Weights of a small spectrogram enhancement model: norm batchnorm, 26041 training examples.
Rows from block 15 of a small spectrogram enhancement model, named by matrix and row number. Each number is 128 + 24 x the weight over its row's rms, rounded and kept within 0 to 255. All counts start at 0. Numbers have three digits each.
After each channel's rows are labels from the 100 clips, of 14976, where the channel reaches its highest value: "strongest on" is what is common among them. Only what is clearly more common there than usual is listed. The data: drum patterns on synthesised drum kits.
# conv: 3x3 conv (model.decb.1.1.conv.weight, 128x128x3x3, each kernel summed), inputs 0-127

conv.121:157152100143135123149112191121129106162124158146078126144123134110096143091140124138142135172149149146129097174111135140160143087158126119112142165130142130143226126159140143146176126118151106113071135156127074088125123170115105162121168139184120134124088112151136129137122149119121114122110142177101119124134162126133123122134120130129134143157148137114145115141129128143135147161127
strongest on: muffled (low-pass); pink noise

conv.25:081110149081141150155126111134105116128163146150116118147137120131079171136137133133083111149127150094154176124163134090135094158130147140154090101156135113142151181125149143199141136129125131119115120150127153074101120123125158127159101147131119111169119132140117155114107151134167086118153128080132127169186141156115127139116093147118143113145163122132118129133085147091136122124130
strongest on: reverberation; text has "room"; text has "reverberant"

conv.47:106101156162095131118178140120113130161103134126161150121115167155105145088130136143104119141143109172157126133133108128152106089108119116107122108171148116117165146113103137137123118180123122130119137145136131123139120116122119115160179101175111174084129149114110137175108120164115140124110123127159084141126134096158139104177146171124176163146079087125183134128133111150106140108142
strongest on: crash cymbal; clipping; text has "clipped"

conv.68:167135158158145126142107148123077138088109140149121129055144182151139158150184114164141123127121119156102149132126112116109138145130162131133140116117141123186117105107121177105141138112106165106117124127142147139109140127110114114167132142106142159128139139160157136148108108097128104137103158124085152146142119128111119151127205155194094119093142121134133148136144088118153116130110
strongest on: muffled (low-pass)

conv.19:142133117148101109116123152097133155097129088121120123160094168137133144127125156097170157107135125126071087158127129095164092107124100118129137111138133142126096129136133139103110088119077124132082140154117174138131134125073107104125101132130139135048120094122122170138125128072142129125109114150116125132144052101108157118136157128169144125101098120114142156129137137122116107129101
strongest on: rimshot; ride cymbal

conv.71:069088096134150121074078117095116101138088115123132122062119156139069150146148113131170133130137128129132100101124153121169131105144105159139160114102132133115113101152164107110140158127082151135146134146138106146150117143174127135129141093145135137134121149157132118115149127130103146154067099128146167102138159147104104150091118109126102118143149141115099108133117118114084127174117
strongest on: thin (high-pass)

conv.50:122119156085120114113143118173131118138118140106140160110117159104154132106086127146149105184136122156119117129134154131134127110154125131142073125138122109129086113133123124121170157128132141152150109130149080158109143114124169107114099135118118138140136076081123142097119128079154107103119152147113143103132095113057139178119091136127139160140152075107110111151074131096113088148120
strongest on: rumble; white noise

conv.32:082116140098101136113156116071119113107149136171111134134140129119169125149140126162173118097094141130124123144155176112097173109156159148104026141150132129104144146160152130132123123127146096161126135108128144125114134122123117145131138122145145088124119099093162123101096113117114133132142124128107142137119099149082177095116141162158081118101117156090128140131129125125129164134093
strongest on: mains hum; rumble

conv.44:148147096101097116117134142150150104118140131123147123102120155100094141117122124109137163136133082143134126143131143115125142085162124114106135119112114117095228131129169138113131107135133134158140131140143227089120121176130132141125148127155161122141169117175123149127134173143176132109127143123121133126137162169132128150131093129117140135141173133141149129129120144121198138115137
strongest on: one drop

conv.6:129111111111142095125087155090148112120117148084112147122141157127176099154147137099164136116129135131120074135173145142120103103167129122146134140087123146118149139120101158122102107134089127171166145107143082106074135105091147093118118162156124131095145111128177118112146119132145137147159123100156126137142191147102088096118144102110126106162142134121126148102149138099092118094103
strongest on: rimshot

conv.36:078136107133121131083134108116117164098101129119128137087110108128140149081094126125118128104139056143152129111145136116116112141139118105139134130110123084145125080096117124048083102125127125142131119083102124164139124144126130078140084153168133148112155121143135188118163101107133106155075109140123106121126127158097138111111108125125114102141122114144137108079096161123147125112132
strongest on: crash cymbal; thin (high-pass)

conv.42:125120108150159129115102146075106118144141118137130164017141134136131152112141113095162125146117146118145157126155155100130134119095161114145078139100132131127147108139152125144099101144160109125127139129112120150100138105131095095109134144111133167126128120188096126133160087122109111125046111120136141152118134129094132120151151104115120114147125104127066154118121117127108166134128
strongest on: thin (high-pass); mains hum

conv.81:109141120066094123145124087124115115132092115122120145136113132095142094116064120141139098135066095142102148114178096106100170108103119113115076136132096131103117112141106121113182121120151122118113128104100136078090087103109159127140140154105117152119156096110134135121168133120151161125148158127101147108149105137145087119140105135139143135099146104131148140106092114086120100122101
strongest on: pink noise

conv.116:042153143121114132125110096119081081136098157135129150117126153147147103147142123142100149124111093136160096152117117136178141112103143106160068104165160110126108099137121128138119122151190113136142176090130132096134123130143107165125129150120129133147145096132165126134140127160108129166131151115119141151128171155110164130101087118151111135148130149102164116118150141115115182112130
strongest on: mains hum

conv.87:148145114138133114158138125116135129095125099191130159106132095118122162095058122173143118117154059148118124130108096125131165117098087096124139131077121127128119117115136099147139095110123091124140122127119154152168131154168086105120109156146102088092155129154120107146132120154089156164132102140148128148090161140129131141153131122144126130135066144132133123134109136143140187127118
strongest on: closed hi-hat; clap; cowbell; clipping

conv.51:135167159117171099103173063152148108111126091143131161126155085158103083164103115127130141143122145124152116136117089113137119115125109127133101133173106110124137135145136128113139113141131117143115141125118144115082086154191106091107130118137131113085116088092152110114157119131109094109127141048146137115116080133147112113153093121115127109151130133122145108110135138128148164085110
strongest on: thin (high-pass)

conv.12:134120163096112143115103120109146053106115148135128129125150115162138130140101096103135141087106141140122102134190115123100114139130122141136135143134136125123130157129079148119118133140154089127142097171150137183084109157142163129125135091155132153085117168175148103083119107128130125138117118088179147095139088158170125170122124125115127091137105154098128139110106094116121146150112
strongest on: high tom

conv.23:154085126106156142129090121171116105079132116146140101104137146129079135154098118102173087165100118181087138084114130108098094138113148125152140127116121112129152130120158100148093157100125111101119112138126132119110113113118125080118124126103130111121135114147163104110092113170148169151095133155133129149110127139115167078088111132177160168101129098149102136139127109114099108106137
strongest on: thin (high-pass); clap

conv.67:137156138114141111121163069139097184172117121133110129105138100178111096138107112089121083133107113146135134174134118139081106134157153111131120138147140119106171135133143110122153121121129156092143144124101115109104106134116106102132094129158132128102125089084141084146148118108181131122087116103147178169153087113116109154134137114145116118102124138115132167112135164142112187135112
strongest on: mains hum

conv.82:152120159147110128123127103138120147187129138142101127093120140097150098134094125088183135086122118108121108138168177151122117148121142131127134129129105147111153133111127133092157131115092174124105098151093173122158189107075150097147100127146112141128109115100116143175160092097120135165096128176095140128132131153132100128116149136137133140143137080142119119152151090085117119121135
strongest on: mains hum

conv.117:132076122142143130127111123166127133102128163137111112098121122140137115119160140128105130162095130193177157132123106162102095109140142097101094141135153136135166116121095111163159116120153132115106110172103073117112132155088141106091107157148152138104114154119135129172134136111115083097142127155154139150131109130123115074134095147121157177145115114157145123135110152142083142181125
strongest on: rumble; white noise; pink noise

conv.1:148131141123156134143060109094113134122113102153122166078139170152081133112145143114180133126135151174149145145138159113145135106115132129150122101113102132131163105107129103096121137108127118153064119114149129099108102093176125109083142141124147131143168139183115116094108120134126164123092126103148147121097131141115131111113110114177132071121101138130079144100135115134100105135131
strongest on: mains hum; thin (high-pass); clipping; text has "clipped"

conv.11:122097139162150152091104163135126113130130130123155143100146093081125128110124138127132115101110114096133139117146127113103179098139103146123083147120112120112142147135148145123139155127143130145127167155116133161148124110131077223128103143123115075150108143129138123114065137134115157123144132137072113075112114133140123130139154089121132130122156105091147084159120124165107107179121
strongest on: reverberation; text has "room"; text has "reverberant"; rimshot

conv.90:152121147100125138141160152111156124124110118119089121108157122119124146119139113152083119176127171123102111147127174125112159125144151141128126116133096128105160122076146164127120142117150088122141144117140091099169138071100175159133119091102122158092122154097106146122122112140180139114100117154114133132160128117124129125079155096114140152144132142114126153147140158151151034141125
strongest on: thin (high-pass)

conv.83:141123123160112098188137165094190171094144098132131129139154075096133134118074094131169113115116118125100131140105124144113190098125141116149137128148089102132147091119110113160123150135122100169137111158137119133105103117150138153089153108115100112122126122153129148134099129121130127136179090179145069095114145134137122133148130140118126129125123102110158109121138124124127065128117
strongest on: ride cymbal

conv.98:139096106081125132102116111068097154095079148137120128106108137152079136139167142107102109147108151139157110142133162105143117136130133132102168127127130132098169139113130152128129115104111103156093150146098140126156126121139167081103147092081134152125131099147177087110160113130093122145100127138168131086137126122130157122122105124130110081134129129116057117148115113115087152131103
strongest on: thin (high-pass)

conv.110:120109084105116130141121134125136141161110155103100125166131099116125099119141135123178125135142127076101114130155158095080146154149121138115131129140110128180143121144107093141155118135114113133091108108139092155132218161116166155125141151163140153085144140099110154151163102126102085113146087160106105150112129097132113152111176133173152132114125097140121138135117136136115100111111
strongest on: mains hum

conv.46:113102137130142097152129052107133145052100108143122130111114134128108140127139137090104092142134154132117105095093099135131084110144144116126147127127143102104089102131142129158118150139146129098135126054152101122123088150100137086091163138166133098123114120102113092153167148149145120113123136128113091105147145129116087115094107118088153120102123129123090100119103126104116146152098
strongest on: quiet level

conv.53:132132124139109127051150160114117129120109066131148109127144152118128107129140152088104116104093119174132132121110124133093131142067153123130145063117135164138137152136109113086110127122075135114149114111120218109132142113103125124133112070089118163116142128118156145121133137154162140112126120119141108130113128118123145147128160138115168103122101125125147131145133116119171094081129
strongest on: crash cymbal; thin (high-pass)

conv.118:137157112118149123179119121171121138158127114123108120142148102133120116132092115131169099108110121138103121148157161138173130134153154106120154136079131147123202085135131126131104146108153145127098141120134110105114080138175121124098137154127128110154075114135161108131143119127151113142128140135100166094146096165116120145076115078136106165142144160128086142136170133148132188133108
strongest on: pink noise; white noise

conv.37:179138128136113122068123140160117139159134113120120119150130124160140120142141128127195128146135130139151104116097204148112144149111149118123122106147121141134145123072095097128125116085145150167089115128155100149132107077163121119102148091128176126159130166165136105142113169142158119137131138092153073095098170120108127115142137136132105145148135116123112104105111133137108085118126
strongest on: ride cymbal; white noise; pink noise

conv.103:171118143130156151115126135121134157127112111143112145127131182153122166158138177120172134112139149094107081099125092129170142133145131136148139125183121137123141143133138115120070122120153118139104127164138133178115130118104157110142088115086137139081159148088149164149127158079101155128144096148127148144123139124144146136148168140175112083113080122129140169101119133096126118104129
strongest on: thin (high-pass); ride cymbal

conv.85:103106129091161141147118126108108120115112143133095132161137117152116131122131123141174085142117158098119090142146172121105134147145115133125108140086127139118120137112116142140145099113161148125100117059135095139092108112087124150123135147113107052119138102083138124090126143137110135143138100110153150143125082088087123123127073136120122174109113125110070085155122124111123124179144
strongest on: rumble; pink noise; muffled (low-pass)

conv.60:088145149142127123160116130140138143077116157127141081121084117132130149105152139131060116152158112127123122084114092137120091143106102117109169148121125124107146120141123115117127131149117135159111106107138052145107101160088120097132127167134123091111135110162125126102169121125143132148189121135132145105094161106134150159111145100096111137120077070114153110149119134147109159142120
strongest on: rumble; pink noise

conv.111:122143139109100125130161152089152114134143119167102124081099116148130132133160111137109103147114100076122094093120116119110127180159108111137084084134161144108146099157120130126076117143172129133142119143121111126115114126112143127127121181127108124156117131135137115106128128129139118180110182146124138141152143138099122172150153146121062120151158162096056116136104122120140164131092
strongest on: white noise

conv.93:145158101146089156166144173152160088159150154112126119152155174080161162125099092126132153143137109127144154141104166153158132112153121138117144123144125126122129125114134130164134118139115137166125114111114102096149154117116153170155165137160133137168143165110123161102087132127086167134165130107157075159137180114125131115151131128145126135148139135128125120141078154136139082093148
strongest on: white noise; clipping; text has "clipped"

conv.30:080113132151125135120150128122156132116116148147139145141149103069112142100064133134188108107103083102150137153133138172148158151147145131106100143136088106152177101125110098138179146170132127152159133122092141122126135117193145183105136134123114104145137102108126135114068138169136140108126090125094118137090126118137119129143108141146119152111141154115145155141126137136119104163136
strongest on: ride cymbal; cowbell; clipping; text has "clipped"

conv.88:161065134107146109172131101151160133150115117145122110162140183146124136142121150117121122140108162137126108105102134116140119114133112162111083107166150123116174123146161105120095159103130142168071157138156091132106106154118136094157159151148117116144096147128097122086141146145101126110109098103134100132067104133132149078098120107134101139135133117124140119133142133136165162186132
strongest on: pink noise

conv.61:154099134140119130104105152114132131120088145129130134112123115117153168097117131100123137122092074116169151151135130125163192129145151110100151154157100113114191123109159139150103133130163159155101120166160095165108122156139155152149130091146089141168126162129107156141093102134168132136153110130168089106143078129118155085105119118129124102104150122116126138131104165125107094123131
strongest on: rimshot; clipping; text has "clipped"